Weights of a small self-supervised image encoder.
Model: 4.11M parameters, norm layernorm, activation gelu, depths [2, 5, 2], widths [64, 128, 256].
Data: trained on drawn small creatures on textured ground, 101725 training examples, 35.7 epochs.
Rows from block 3, named by matrix and row number. Each number is 128 + 24 x the weight over its row's rms, rounded and kept within 0 to 255. All counts start at 0. Numbers have three digits each. After the name is the row's rms in percent of the matrix's.
# q: attention query (model.blocks.3.attn.q.weight, 128x128), inputs 0-127
q.23 107:132125191112088109138124131108123136121112159132159176097126117111125179138118132171131145157135131097117136165146125147125111135138104152139140161094141114108146086123126124126123186103120120124109124160072115156143101111143177135093131114146138150162093146145124107085118137113148150143140202103082106109092126134107117172140126112098104128128125168144161094092140119145105103134124
q.24 112:145114117111091120202114100132099143118113148156117111126116165093118133156106148160131114106151154178123144143079099150128115116136165095122080093103117133108142110127148138165161182139124075108131150131106146140137129154151148105132125154116103128149134137126158123160090161106075122121122133116139112076135134156098150098096188134143146135116113116096122105082142108115136143132129
q.25 102:150109162110128117111120108145108144119107099171164151124109124124154160128105132149116164104133143098116188142120156108144058128096155144099124153102146154138150081152144130152159104157137122090133120148110151145153154115077134112118150106180145103120093131128111117085102131143124154149147146133093122168125164087123107104105137132155141111091170099099109125107137152092112118114160
q.26 104:118130177122129139116099157163102114129119158115134174103159099097101153124140113102118113112137136074116127130147107122163122189126094135130109129147086156122140140148131101138101147135129155180126120192092126118105108146190070125131106093137109155139099114164182142130083179123115125130141134147139141137130119129099125128116140135182123131116142122153144093124092110111107143112125
q.27 111:111145170145140125145127102128154136117180136115132088145093134141154123104115103120151122112114127116111126169102085070149182142119118145134121131095113077117138159146134123121138144134113104135145150169110128103121080112146124100167164083102152159150091132169152110160085117092168106106125114133132141124127099129116121161149172134101112126082101137121160150116163141122091162131155
q.28 086:150130128165099120110161097140129144119132132122154135182106151107056094139169104112115090126121130095106088113121176118130140101095156111111129161154114144072084146141137088089076124139141126148154157113139138131149140144143099142157144124068135100115155091107131120164124145138110118111132123146157089165145086130121140149118160155138120160160096148115114141123126156142137134130132
q.29 105:089130134146144161108107131153139119166176127160135101124102144144091144119109121141092108165128160125125120089148148120159138123103120162145102127114126109115129127124096155146110113208091098126123139100108096150182106119122116126127109089143175108141098114132154142102074142151151126120105105076132106149075145139099135153182145111131147126114145138123106140098149177130107142131126
q.30 102:106154160143141141093117091139119071155102122113107109163183118152094165107124104116117107100109104150121153094126159126152123129130129181161135123171131165106151137126133170101132166123146130126127125116159090135138096101090118124112116116180151133094133130100098144129102156155144082109082133123117124148101102109154119140125109124139121129137174121186122141157141142132082144111163
q.31 091:124124084148141120180101101145147091144097146125128100152090105140133126159098121150154126123133134175135156087122130131090160141105131136167116132119131166150137148118112087131150080104128090115137144124165140124145170128133144089114138110128128083086148120112094096121145145191102130135114058142127119136120126138112120132138100132121094126099096137079099089140147122102120103147174
q.32 096:117111139150169140137156121092123112156154112091145130138130133107084147109135099135117108146115158077112108134119130090119153087138110133114088158150109139134139131176143114148118143128084179123136148154116144091123112138173142122115134166089130140175115147102167110168109122114151126103112125105114104131174086142144171134099131164131131142173162127132097164131144089110156091085138
q.33 100:159140059159173124126147143105107120126152141073123154127115110128139121113142144154119152137112125101150143129131125115102100150097101147157157174099153093125157120102126156109129127109106124078153171094133204111146098108149138080129193132153089165128146135108152136149139112113108136117122147126104097112077113119144115148106158112139142105143165136141124122133129131165103148126121
q.34 104:138099083164148125103092140105112109123124138132140168104117116122123145101141123167135139143149126137108111103128080129135130092170127144116132117135132084116107172116122178137123157149125114122080127091125113085172165111164170115098120137068146124144157158110125144131154147110100147164092147120102134118097153148118161105145143135099130122122118157094097146090137083156175121154098
q.35 100:129146148110144144161111161137165137135115147131121110080134174104142133119125129145148151159135122146127140129122157141114139098098126126147089155101160185123132110125138147093127108116109143101150123121145167109178140150128132138112079124093148078120121131123138146110138147162159088168095132111151088145107138145096131116126159132079202098121128115056109125104147106158138141106100
q.36 124:143128129095170120092081140143106144149148121127126138131074156145134096147184114106078143143100137099114106120132137117126132129114131105118118174110142105142111136141093109128093138136138170096124166087087081110149123149124120145106099129181134066107141136172179140155121076141153129137144133084129126140154131103129169115184143123116130149124120140155152134113129108126101119132146
q.37 101:104121143151173147113083125109174138125127156154107122112129126083141108153158081128128088106122156136143121136131115096147080151145067127121121114124140142151117147116101143163145127116113109158079107154072153105109099152121108093139108125117161144130152172162138129104165124100118144151130120140192142102153140124178139099084134110145106148112141122147124118122132116141135145162077
q.38 100:146096115077135165155155098175111104122181141125113147095110134152122166096111139157104101103108091153108133143160094128132102159129130070157129122129133130131127135085138117094151119124153120112123141128133120089132152166128116113119124083120146101109084160160056154111100133143112107153116109104141122114125112131113121095104105140154072121137158136121120126131165118157123173105101
q.39 098:108171121099134141170122119118123122124136105147107169177135133069101171123088147143152124126116144116117124098110123109094127139135154116147146132120142158108145113159081148112127118117123151111121150093176129154106139132101132162098111125116140106104134119132100108153118148105142140173107164168103121183117086134158144157141147157098142116151151114106146178159081079139154160120163
q.40 095:080155154121143183101125097174123141168132172108100119141161174159124109121154122101111132120138089107151128124141161124155127108137107101159151096124129158116110117100149156116102163093114117157161082125130145109148092138094125162124123158168124163139139153106146118177141136124122125122130111147143156129165114076088123139098105118129134160142106073108124154139108130121121097124089
q.41 081:093137132159080099115113119122139119108149111137073146156111099132122129132178134119124148141148174099122123130080147097072133152122132151096130115100069089144085133130162112110117123123170100114178120141113117157083122128155160138135133143131135153071111121130148098152124155100094123137150115136125132111146112146107110119142154127157123129103156152146118063106130134081160101132133
q.42 091:117090146123121112129169101134069132143118141138097134151140133117166107117110145130128165118122125119103124186124130097152101168140120155135158108168116127131136136129081152132129130127114149122114139134079149108155153109133160149138148171109121120165138136101105119128147128067152123117115177130069152151167115170106141143094092158119116102168144123124140156137073080129149124091145
q.43 108:125128121119155151127098116102145081144102179141160141125111171186136117128112122132140115121124175144119125083151136154102118097120152071137098122130157117140087139177150107096090112152111175111129151118115057124126097146111122136115130121097134130099118121123184140088149106176131162136115142095108097134131106115128146135114100142116153125141115115117130129117190169127130113124153
q.44 098:111132103143139135159177127119148151133183134173132130175121140137128152141153114150115110108147158119111108134138115123146190114143132138131132147166148156119089122151156115086159124127155091122188131086148109183131108148120114130170100064152116142091115136157117135167150124105152096104150108090100108129123107152145124134111111130139138119165115158091094136129165161108137141121142
q.45 115:117091112128140099143152136130123173122112121126117129089107091072121100093143088136145155109153128112115105118118159123173113111147152137089112141152120168168154152101160109114125129171105140173128134114146097106159145157116161124160166110116082085106108125101124133105198105125147100118144113159162161138162143150134138128102169127134139118104107150137084102121135129117110102146108
q.46 109:098124098163122099139129155140080110140105138133146150176131149129159102097127097120159097119100172072141119082169151111106120111092094118142120143144131137160128134144128156125124124105127154113126156078131111115118147104135180132153131064120150149104115129102134133134120159118121152109097145085176160123143153144134130096061152127118116123118122101120124083163130129115121171128155
q.47 102:147150140130147116147100142149146136111132156126147088099088128163123169151128106150106105116104166103141103142159106137126156116125119126143147076147131121098131118145114145111087145115113138179133127128092122083106129123163097109105115147084160099128075106166107153088147118135163125130128166147068112118118153094117092168137085106132141167152136122168091147139139133154109151139155
q.48 113:139108148114106120153139125079136169090119142137107114131165105109156110131148140099118139156143120135149141097086142097127126150122150185107117126088115126094118118119148107124109168145147138120104096137125161136134130119130093123118093128138114115140095153093145158137133125154102115139084102137122171142132138159174109127060094108142139095128126091133167113129158115171150141091049
q.49 099:074133136152122098118058142138122129122140132126109158132144084093086109167101094124174130142116159166123119139122127123141161121137139106112106102148184121139159081120097151126084098131124152146076114088142081153080131093138099147168088144156160131139103140137148132117105119098111138086127114138104159134128128118108119137114140110129113110115088115156123158116123094136106116151137
q.50 095:171134151154133123112131126124052109079159111112148117102150122105116091106169147147109147136138104145119141124105175145130130119115122157137165119120125105122090128145158114127126115115101146130155100115154133176139121079076138202137081118132152128126149112130124118153143141132130121144118115148128150149094130120103082115166155109134123081113155144112113117084101106145108188110117
q.51 096:086136162157130158156118113164201149078108160079132124124123145120129109095102143151074143112107097131132095129092111107147137129164066111146144103148130136139111171150144146138108125079103126120107097120100138113151089144139174121116147121115143129157124147104162175158145140083152115127137136151154156083107150135126154112155132128113138107130149127115126124145157134157127140115101
q.52 099:097131151152160104115101134191171133113118113165125127137112113127114133177150116113109067140148137129101121101121163150122096141108127106106131097120141144169161128146141158148102096174162111138115116174153107158140119141094106158119094118155142060118102110140097153133104136150128113125110108144166078093155143139115119110142137133139165152117168148163117132131155101139124172143124
q.53 110:067149137134123130115119142139110146116096114081152127106099148127132109109080140124127132148112125130134090114113169122151146123150105138120130116138120110124128142153119164143064159132148177165089089096158126136137147103140142155112140106147146159140115146078132134164162149150112114104086086149134137161132134164134125172095132188070152121125134130116133115154149142128142178090131
q.54 102:155099120130139114121164130102124119138098135147167086143159139139109149144080186124090094152115132119116121095159159123114101111158100143105119144134104156093139133159079124138084110158136182095144119157136120092136124126134145146091107162118100161127176120163140150121092118139143123112104137140117105128115161138086128135138129104151187170148120121160114162123087125121128142176121
q.55 109:160120135128170134127077180167145109072165128117126155119079132114160161129135115147138122161144082137134154160123123140138109121127090113162111128142127101169101155146134137126111141146177136121150102103099131121155150142120118143138142083120111132091118108079156098141173129129126137096106178131084119118137120095091166108170138118149136123089125150152119131104155172153135125146127
q.56 101:126120131137143155102128087148118066170133116096163118130181171160090110104134123120118117111123114122162151095107101099135147094088087139134089155151132131143136112084132104134118099133134159128115117160091115162130091145126131165172133113130146141157114113098129117176082152142121142077122119136167090108150133119101146163121117102145092154126134121160118145133150149094123118141089
q.57 082:141155136120173126134107125129077123134121150132119145131086154118186148116111103089103131133140141153132142146118113137138087168131124131126119087148098089145109128102148180106084111154160141158138125082135155080116146135087131127153109136047091142149135114138161179120127091124113132119135120110166144143100129114128117157118159122131168146134114102141149150175128154131105151133156
q.58 095:128122130135138147133114148153166134124126121141118149152134132104140138110160199103119108105106158159136148117106127140121155147073153119145092114117095109151107135139123106145135136187142112096114139084122114129159138179112150092143143111119097082073147145139109154094155157161090095126118144127138127099133121133156145084142110112157129123104146090111086155123086133140097132183160
q.59 100:108161108166133116100092143181140136140087142104151119156150154158144115099105184161141102129129166109133132116160144117126124136124135160145154116142108129098153131114136155142147089140148102103139143093159098129071092083133166103110109106126110117115112097138125140103110100148169129119132161116092125119093122096131147141144106113118161146177211120129102146114141094127118115145137
q.60 094:136131125122096091117159124113140120149085105079143140120101094138124144110142119147106124126103127132104151142208143162133128143113102095168108103169115080133138092103181093106160112155115100120127113103123123138122086081142099103125127139126107140129155142133140143098115160107135192123092130121120136122129134136121120119134094141147148128153165125166088174153104172114115095113159
q.61 091:149109097140108057122132130126155125134175114093125119107128118127134091144128141175157165097147161151125128106162109119173173132121082170149148092123118153154137140125120138129123134133137144122106119113074061117108109101112139109172134127140143111129112126133137099124108121144129138109143142130116147133136184118136139083133110128098094080120142148137102082103138145167196140129141
q.62 105:125139142137132135112130077141098132130100136137174125154119082109118192120169122091122103120130138099089091163094120116156162138115137131093146097119183150120124163137142117127106107158118162120139106104183084121163138152098138124118136108170130113135117144122157175125118107135124133127165094112105130108119116163137107156151146071174101121118155167138101164139122121113133149119146
q.63 103:161142104113127140148150104106087156102117158163131130118127112088147133114094151114101118171135171142123126105143112099152112146166141119123136158133099111100115134113142113115125168125139195101135158144129097133122128166156151141116076101119116098106082106104149154131130110130093139106141148123088130107138109168193129123093114147172161096144154124131154104136154097127140140071110
q.64 105:096114154111121121140126132145186171099106113130141171098095166134114134110136146147106164129123144079140072202127130134114135142126139111114120069130128096093131100198140147128143112082132135142129106116102094121134095096085133154143152116090116130138140157136120114125111115144145157125152127130139104132138103119126128123173117144125116114121076112087139130150094133118187120142118
q.65 104:152117117168143096088166130130141103145112165196155118104115133140140147150105065147112104140108163143088215140138108130123159150130111168123159148108136105141112120094125140144135092146132127101149152111135139131135186116133151112138131119130133118131105126143164126137086136141101118154098125088163151113087116165147122152137159156154116134096130115151125118115098118156108103157107
q.66 102:163132139158142141119200123105126141128159125143171123138148102139090194093101090151179118150155113107157142125144098127150128129134094149156164164096111127104136084110130120156112094110142132097152153137101136111130101149081135171098104152151114173153155113145143144137138140107124144099110149113146106127119147115086114132125114090138093109133142142109151128140131091172099130118104
q.67 083:144126132147117155097128122116125132140114132144170149098140113127098122113117104135138126096162155122166126073129079130101142108106090146133133112090184083183144121133144110163106143124153129134162066135143124106093103129124164142151153138135151116104140112107148129118105109110147125078102132144126107125087074100093146153196157108150133123117158153135137116103120106135131080112141
q.68 103:108146116120128098132155130089147140116153134133116120122122093107148136129174203145141178133129108165109120124132138118100146157126153149137097107126111152104139099151085123151118116080175116143110150104120109156124089107142154097091115136140115121137162170099080140108149117133145146139145094123072123140189121122109145102136116183133131162100135087142141143100152132093135107125099
q.69 088:125139152155118148151134134093152094147141090106162125091097103111162109115151145103148166176151158099111143121109171098166102089111119110098128127132144105114115158154137105132123150171105145159124123129092124074148128130122131130134173124134095154098152131117127128120130148102117170154159100135173102107126161147127134107121144146104116059114134140106113113143124132151191124177137
q.70 112:147089114082113137162160133129110162100161104161124087142184185141127157133138149150123138139127077130133121103165152139135099110150127093139111136141154137098137126137153124071133127087116081143136050104127135119113130141137125112143119100146142136121128118129105129154173118120152084098139136177153136139144118134103132135087138122138105105094147120196137133125146124123164130116150
q.71 094:131171146160127099135140184107134141164107116135062128118145160118126132142156126115131122117168137129109127148076139143090151133105136163121137088117116108101111162147188133132110149142131140129112045160104128087130143090156120162121145114133131126137107131126127108148137124099155108133149114106133108163155102161110120106154169142110141128127116122057133105118166094119152149104134
q.72 096:146064106124102114154129106120108125133131117151152071111070146137144122160167120158091143101122080126114172128117143101141095111141095175151098141132161169121096163164142120099129128114090113120137108113157160124126125078103139147141167090129114082065116146125113149147106124151125144114086124109138132143103132108126132122117098140150139118120129124117131127064118151128144143146138
q.73 098:143140114131107120120093118122119122159131157139133123109100124126134125161149117122090146100110112124138104182124157110095096127102128137170105101139149119131133135174124122126201106127143160155139080133146183129103137142085091144152135120120097158135177154130087140145160082141117138125142136143142172135110104135158143095147140085166163119134103071110121142109146184122149129143131
q.74 101:163118147082152125131113133123171156133140091079117150148094179134109135111113138169130138064115138124124110143149134131141104181143060158119089147117105108145122116133179167131129110119130181125141141163110121131186117124148128141122157107099149093107098139133137110124130137170123135119093123133127109177142147126105146150091127123130115154134111133149129152103117137134114112192108
q.75 101:110076114109112132099113117110135146146106102139100094093088190089103172157098139129118169145119158155117172096150166108147128140103133145141117099129101161127161159139119115173115106146106077132096119133123128126127150152164131103119069123153105117131181116138109168117128124095109130139138088138119107123131131132104170131129141117128120117100144092146122133086128159109162098154123
q.76 101:165100129131147140126120156132163115116108168143122148121142183137127151108099159153079122106109061136143146107105120139129136118121127130159126152139123122124106157163117101099129136128143111122141083160121134099112160126141108126165125062137135091078093150143090090116090098115140118071116105133097121135089096114106177146129081111128139131117097090093101129129134124139120123097118
q.77 087:095133152162124124106145177142115121147136132151124116086120131144128104106093099132084127144080118143123154155126168120129101174121129101172169116134096064100164101124095116179107120116099105152127139135152126104121126165065112124119126120112111141119137140130081109137146124104105117129147111141152124114124093153135116111153084116149119153172115163120126136184132170143089121107114
q.78 103:099121163093090119068120115115126110101144173147169103122142102118113144138096131141153138159136145111136128131135096143141147126151161116139150149127131118159057146129112197093083121129104103121154101134121101104118131134173124122127122136108135166129104122157135100142170103156107152148134160127142109134125166142178159129180153122107145120137103141129113166148094164159115095116147
q.79 090:125128095146112141150068133155136087140130147087125084137154097117149132166116130070129064122096114162124099143126124143125114114134136117141139122118154141185159145164139162120116131132110172089164158116087145128128146118135072105152131125112097114114167089159159107108120130102138111155120116114136136112151073123122142139140119154094141094086108111119121144107111129087111153144147
q.80 097:134121183084106143128106149156125154105139119129144084154080104160142115130123110118174116139111150109108154165126131104171127146161137157163106078124115123116097128138110134133090112088099087129134137152122105156166063089127111145128138148137107128124128143148175134121158138102122137130148110135107073126159105137093118116129184133118117091121177149121113107111106107127156137159151
q.81 095:112163123124183161095146093125150135122098136086129153148146148137134127096086156148098150121124145101123135144101141105075119132138133147148150128068112109126141093119086135131143103115148111114049135138124074153124110101126132148150119126122117170146111135133117107069142146182119156118177138118132166131143136082106137111108091164124129137128146130081131106134105109124107142140141
q.82 096:088115131104099147137151149126157156122109109147128088108101163109130101139150116097108125109133153125170112142099145110137135115137148155101109117146132182135131122116125140158111110096139088155105109167131169113134112150091100110132151117124078150145158155127101104182111149141092137119113133139131118121197123115114115123123122108165133063147133128101136117134097131120173133095053
q.83 089:132130186128164097102133155138166153140166137111132165151120152137078094144138122127108176132130154142152187101169142136131086098139115157113167105111086087145099111101183124094123168128095122109153152136132116126120134148163137099100113137122137125120121144150121160114117142146114139101120132124149152110095105069106117104138130090130127168149128153118134119109149153121121115154178
q.84 106:120110080151092117098149134108086088093140114149098119126112121123143156085081104109137108141099074162086162149103085132110132122141167095142151148175152151099112138132118118134121074124135156140111130104153115129091140134103155146113112110104141103109144093117144114118134098128105161096128142140113120141139113161133126118107108137153107129123114097112185135171114130093064133127103
q.85 106:130137143120115122156111154101141175117121112088115098124158116123152108092172117174128114130129103148140103176141138146171122122149085174129096152143121166131135093180105099102116099147115094118148122149111132143131116108109112124158135126111117152155108112134152080128116156137092106129097133143124122151150160197148148101108112099150110106168126130132161120147102136202106138147113
q.86 102:155089124113085162119141124168131145115172127162132108116137143124125149155113123126098133108093168117148136150152170145138098147083122132115121145137135150123177107109124121138125093085140148082200096153144167100144125155124158152108135101117078143147153150112102134104116088155098104087133124122100143124101106143090153132117146141172090095110125118119140104120156108167135121106135
q.87 089:113162148090129121171121111098150148135145134139161126109116134165099135148099135114106086137170122115189115112100168167095122120123101158110129120133097144135099141091168137106122129144103168120130100088142135170171115115120155177108136151089161139135110136129100135077131176142082112117153118138163103135147144109165133095114113108123108091132154140113140112153120107092103157117141
q.88 108:113131092170076158130165132147133145131192144161099106106162131099171154148107130133131136109107116152114099149122121145142137102153130073131157090144098093127105138124111138147142085103121090136154150107140140109139138095098095115117105128099129133134117169110074082134138131079110138138143112122118151081134128139138106158130128134183117138125116152140116133141102158170123101084100
q.89 110:132118101114103137098141091122117196140148144143125088133146154121125148137112133160119137089095125113121142135133130107201114149186106133147139131143099102124151131109090151126119158134140093134143103170140164165105132129128095136088116166103114111144125107118135169128158124083113099113125144132130097158135138126145124142133160065182111132149108102185165115122106132159125103108112
q.90 092:094176121179138125142128139150125155145112140122117166157117124151131127182125109161120147173129097127173133113131156173134157148139150153145140110110123143122169114140096097138169106125095146106106128097135147172104114119182104134106111118125114130115121158136146141105129096158127150131128095082115159120126091143115088145170167100112142131109101130137072103113182127125148141099164
q.91 104:135131089128093087114105144110158082120130172083170120144156146123148118148152079122103168141134161124139130105125124143091134084104104109144145088112167093181116116160137136111157109128100127124190144135120131125155144116135135118130153110114129155089134135097144146123152122147130183136162122133166144121133112105168173128125125116124134094140145161105109132085107149104095093151155
q.92 097:175111074110135102105110115156126169140147136168129094102126143082102127148137121091157122126120160100080094152165092132167127113156147122108110145114139130106147155126109128101140122172107095120192136117114115076122168129109108109138143133127111150150134122173146145117138100093096146153143135108151115126107128127114127161096152124141102160111133121141134083097144149144180104164149
q.93 107:106129116104147086125123107088111134125158126112120145114137111121088151102121111148172134145134185145138139114107061145113144103115153169130171154123133173137118096130109116098107107147101094081147100162096139113155146141147164122130155135140132160147142119162166129143152155127134127154121164076157106124104102144170131144094124108141109084108138132123134139109096076165093122118139
q.94 098:137109151124181103114108111120146138147110156116097134161086154162109134126158125127100120114123118094110121135133106140108114133122103152130141142116109122131078119118180146099110151165146174080122085192150136147146147140111096166142169058110140119131121133123137109172137133094121110119137127123109175123133127148140133159163144120093155131141106128077120160110154181119098144143110
q.95 094:130154141129129099141149135135088104154133104147125119142147084126076132143125089113202136142153147107110164167146134126132150098140127150145128189132146133107132112105130112125120109131113114105130158125141116144162145123097122122170113099159115110154074110169086105113113158084114119124125165125146142121112098112116131118110115132159065106150138154137106148084171147147095115073136
q.96 093:084138102149155123088103129154116145151110116133133156130113139122106096149124099098144104118136143125075135139162104163154097104166170176139123124108119114109154128126108150120163074167112101144131142061141106119156126102099121120124139132102124154096111139155114143116170101118104153135133143110116143128130109087144124214151141103119123123117137163151119136140139130123099070116162
q.97 105:119170127099132164142134120123166108096111102127084089135088167174161123144117149109115123103144150089149114124125167132111117133106124132081096147062113134172139105137118117122139135124162133096101129100143116107119126121172116154139096118143113087090112169147165142129090098137116092135176080116090147160096150153168137119093128098128119131118160104113123117131151130128122110143139
q.98 097:144138153119128107123121133154146125160149123123140084139118124153123102138110113117105148097145145124108137140127141151184108167093134106133133138099133134149120164141151131085106118113116116186104158117166089100163160133150113168183127121155133091114080143172144135112125155108078130140132121144123093168136132120130146136098152155118074131129114109091118139122118152170059112173125
q.99 113:158143097136112121109118113138123092122134141119146093143194127119173087119150140081145131122130093168130142095135141115147114106156184103119116102157118110168145185108138107096126136125131122151170112108130132088124131159164095112162112124155119143171089122117135071121138123103090111140099138115157118116117137174152150110132131105118133112139124171176140121119154105168159108106129
q.100 102:101112191133087114137167091119119185117141115137108154088134110132133164139119126095132171126152155107123152148084152117167105131138104132080122141161115106081133134092126123136129144114126104157093124141139131162143126129108173104080074115100117161166149156143149131109124097133117126136119140133168111114141161151147139135141108148177100138173136122126142111167106120148093122099113
q.101 098:115096139165103098146164130122129111135135137137166139113117067085148106157117138148110127105127099103150114164109135091167164154131138121121090094104153131134148110169095138102130122140083101099121118133162140129104156133100185109108140110144107146181157120124125133148149130120168116137165105120103092157146117112126112068114132097182135136124136153144088130144156140086111104113129
q.102 093:175145135127122135142104175131115138137116146174131115097087172168129123108069127186116107146152117112119158137158107148151135133132115071124133108084148099121126158123138137120132134085162081159131140131144123093169136141104140108130115094114127109152150134142145116144120121087139065148123121099158114113116128131074074130143085126111124111117117110132129129157152123163132112167159
q.103 104:104163095143175122133116111133139092147095112104139168147118126137131120139126104115132146089136111121125133131149111105083114136115137167093142159106118139149116098128116130149138127139110153124103155107144124140116138113175090114182110121128177080090102157159149146126159146143136142158127165096097160139125166103167127144181142152109211120139144157111131145145116160100111104149108
q.104 093:118131134163140150115130126143106132143141109096115125153155128132156158100156173090114080130119099129108085104118129114130161119137106129087099127118151120125119148139141158158150132157138136133167081160123161137085112113143132172104116128148116155141118113109146101128181129138110105099059149114096146157119135106083117112183116149130142121110100073150143186114144180116145132127138
q.105 099:098101119100102133121133099123097195112132168139114137115158177086130139168098140099125124116144095139110123113127168100147109145136157121134131171166116164107151173115136154153132141147131106176119085136079113147099132153184114140144087112104122111129140086145119144141193142111117129137142140137127136110170117152140127156107166128150143128114105092140114092122098129112140109096123
q.106 099:115145079145147153115119115117047128121123115132131150067118107111127153135126125132087129095107134148117139150154135082150147124125111139141137110123099110083132121119143108123132152097136146123120147079140096130159135119124129125165126142102156123123166120113122119120093168109119092111140115126152103109163121165161156183111162142148126145089109105156144111155122156063134122061100
q.107 105:141125227099164168104126161097127143128109139101103105177091114164082145167160145146145141116115122119127113116140113121105143142155128118139136146093134116126129133118123162141144106120127137093126154166143143156113097147156087122121134152135116098123103092082160092125186084162150112130105164132133121133122154144108098130126150094141115117151150156132108115097108149149093126121137
q.108 100:169091090132110104121109137131106106110136165142150094103176183073157131120100111152174097133131138125110137156144139160141134121124114088164130108159117134135102183147101117129144135112120116148179096116132123119112143132156121124153101130126132132149152127082126102124120104144079157155159154129155114143108153132135165118117177102169119154131123093121176102105095133143140084146116
q.109 105:106122087151102113147166128184084136105150163145152090125134108129110086154184095115146124134154106141120124140102147150163130151106130121118117116119145091125152083106113146128123161152126135126126151107118142129086109167070139184109152148139064095133148138109151117123138114119120110134113140112157067111143128143116146137135143074142115145113125123089130137134123145158140172098099
q.110 093:135081136081115120086135123159094099100179097170099113119139129135099133129163138169099132109123164108125169119154142141126139141125126112136148144182175141117150128155155142085121164133147103130185126107166143142118153101142132124165132125144144114137120163134129154120121138161135103093102175146113138143124123113114142192082125120148120139133089146175133125133125151111096123088109
q.111 105:065125152135101116167161125128135103096124113120112124126112125130128145108147112121118122137125160113102124135143137168106150121122125086127091106157156142120178121107113124157102098143126071176113122148109116120114127103095173141126142127115143093159148128124155137124130096097152133066122117185096148105110124134126174143139084119124154183085121143184158171143102125135119148150122
q.112 099:134094140117115153121125086134091074134111109099144097139133114078158132085105101072126128138134104166094085148100148118144133166120103079177119114137111070147109169099141139106131146121096135110130119173140106110128115157110125137156155118134115117136116085136089107149161110106111138128174118168156095124143109179149154111125142092118098130100120124142124110107121142118147126135143
q.113 098:114124144163063092118132114100169124165140163112117157094113126122158142130130128168127132155120103123174124174115167139133165115127149126110129148152117115113104141161076158136109123103126138150124068119162125125115123114168099116121120155113129121122124177088148155117138157122094173128166146166107112125153137169120144112133129163096124113137131166096147110153127111114189153116115
q.114 106:109133136090148123118114094135125163153116122138147120124176164108137109133154134107082164091141166101105134143130137106129127131162133110147118142116151130173137147149126138081123149091106101164151098139120131100141168124139128131173136124142132119111134102146113142197134074120086145111133117139120142142116140140175130171126178103099134142131107117154167066085152138112172109105156
q.115 105:184164140158130131150152114120148147129087156098124169131136114100148152101110145144133145120110093125129078115106160143148140144129132148099141069116118135117123136141114135145142133118107134152169088154112134113096144090165132129136161115103162108129144161126097142202105119107163114141175115116133130120132151146157118087160162106126091174122132109141102107131143157136177091092141
q.116 087:152110166101134119146113126105185131160113137137132181124101116110106101120120112093138123150142110106134112140168104159147080068158115127115160151169133135114107143132097126142101130175112137095148088144086141112102143104113108146090113096144127135126157134124159093138119125099167121150121162113170132089130108129117104136159082095145110103119113134094104133136117109127163159071144
q.117 112:149118131098136118085133123108123090143102102136143122155093118187110132098179115143115134124100122123148152127138107140105084094115112159162138162108130120139112109120122145090133112111116131150181154084147134151153181108093118173159151121164161136137140121126090071156105162129147104138115167155137120098128121097133118095156131142116110158077110125104129159123137120155113180122127
q.118 093:152118143176160117126127118147088157132121140120144142155114078141082148153154105134172156147110159111080146153139075159168123130166127136103115127139127147119125125174147148122130119168141120094155181114130128120127131079122145105107148143141121161128163120130146122110102130121155177157090158086171120092117077095124101111127144107153093098154133137103120139144119117140118135152099
q.119 102:110165105131126141147083109174149155155134128104119135154157153125125109117145082085114112084090079157137122139151116154148124141153102106143129109141124102148143166125120156125130199129100125135111109143117121097103127135153066110132118135129108113106136097147152144152111081101139116115128118158108108122124123129125147133120176072136137090148139096152141096140079160131115095097173
q.120 089:157148146114148130167097116124117170150101110102116131071130122126086178127138109139167138139158143095099098133095100159143146110101135133078118171151140107080125125188114135096127143140142102092117160134099157121162169103111145132131122125144070123113156120169145114087123129090152160124100129094121123126126082146127110148124140128159102122130107109138122127102100136151143085124121
q.121 089:127115111133121140129142126161125168103141166118122108157100112125133132152110139131109162103099143165135120158157128147134131171156096102186100111117115139165156122166120147138123133084183118126139191163101159148171077154120142167128121135074104125137122148128157157109114096095179117111098124126127090147150132144089113101148088141137141156124090116128115141152102107123137137146119
q.122 096:139123105124143108078136139149153114075128148115132147119113114146132143154132134143095116149106098121164131138102120091103166162130115142167192110133137132153139110126109096124126128130097122128134107131156136174056117163107136114128105136136133105103180134103145146132127119191103127123092150126112157152135128119105079130181094111098133072133142101136189112139106145130104118146139
q.123 098:101124096064143097094107126099150151150105146132158134148159161159099105141130143111082158095113098066102107093136131145089127165138097117134140127132121128120117136142084157094115133140148115162112144136132130139129113163122103138109154083134102125135133117125142132134189098160124097117145141152120137174109128168141119138141134147081157116115116153091104127070138153113098097151145
q.124 099:109129118114176165135129148144090107123070103098132135163142116165129089119099148161150106114109134065148111127124152096106123133146146106147142183125178108097131151115121115150156144104144158105080145119132135167109145114118144140115142153119153113147108135100142113101131156102143097106123136143110124135130157099137082135095116121083093134133134108104102088164114086077113138096144
q.125 090:106158155106143111097097099132075143128069167091132140138125129118105109140134108140154132148140134087134170142146131150110128120116134103162159124128096113092088132133175131088140166104080142119101162105129081149109112105128128113157122117149113103101116102162172118117088102118127149123141114125132108138127141141163168146119123100096145173130156148133126140093152152095104133137193
q.126 106:126097153154112126145114101116127177120197145128094125075056141079123124128109097161120135121127146113125122185101129169168118136115127158108141111136084160109110109169079098138088136145136112116102113147090110098151120110162143119108138149094121132151142149111159158115140136125126146123156116118128102115138152147130115156104132160164135157169125108136115133156107147150123121088123
q.127 091:087143114136161114177157130099141140146139122104132171108133129132105198118139099151124141132181091146184144113115100153104170115108127141126125166103107161110097134141131110148130090073125131133109126133139124147156151128117144104118158108116123137139102154166111179146120143137119147117133095133143142144129111153170127096146150106138155106109122144088100079189108125146100144110099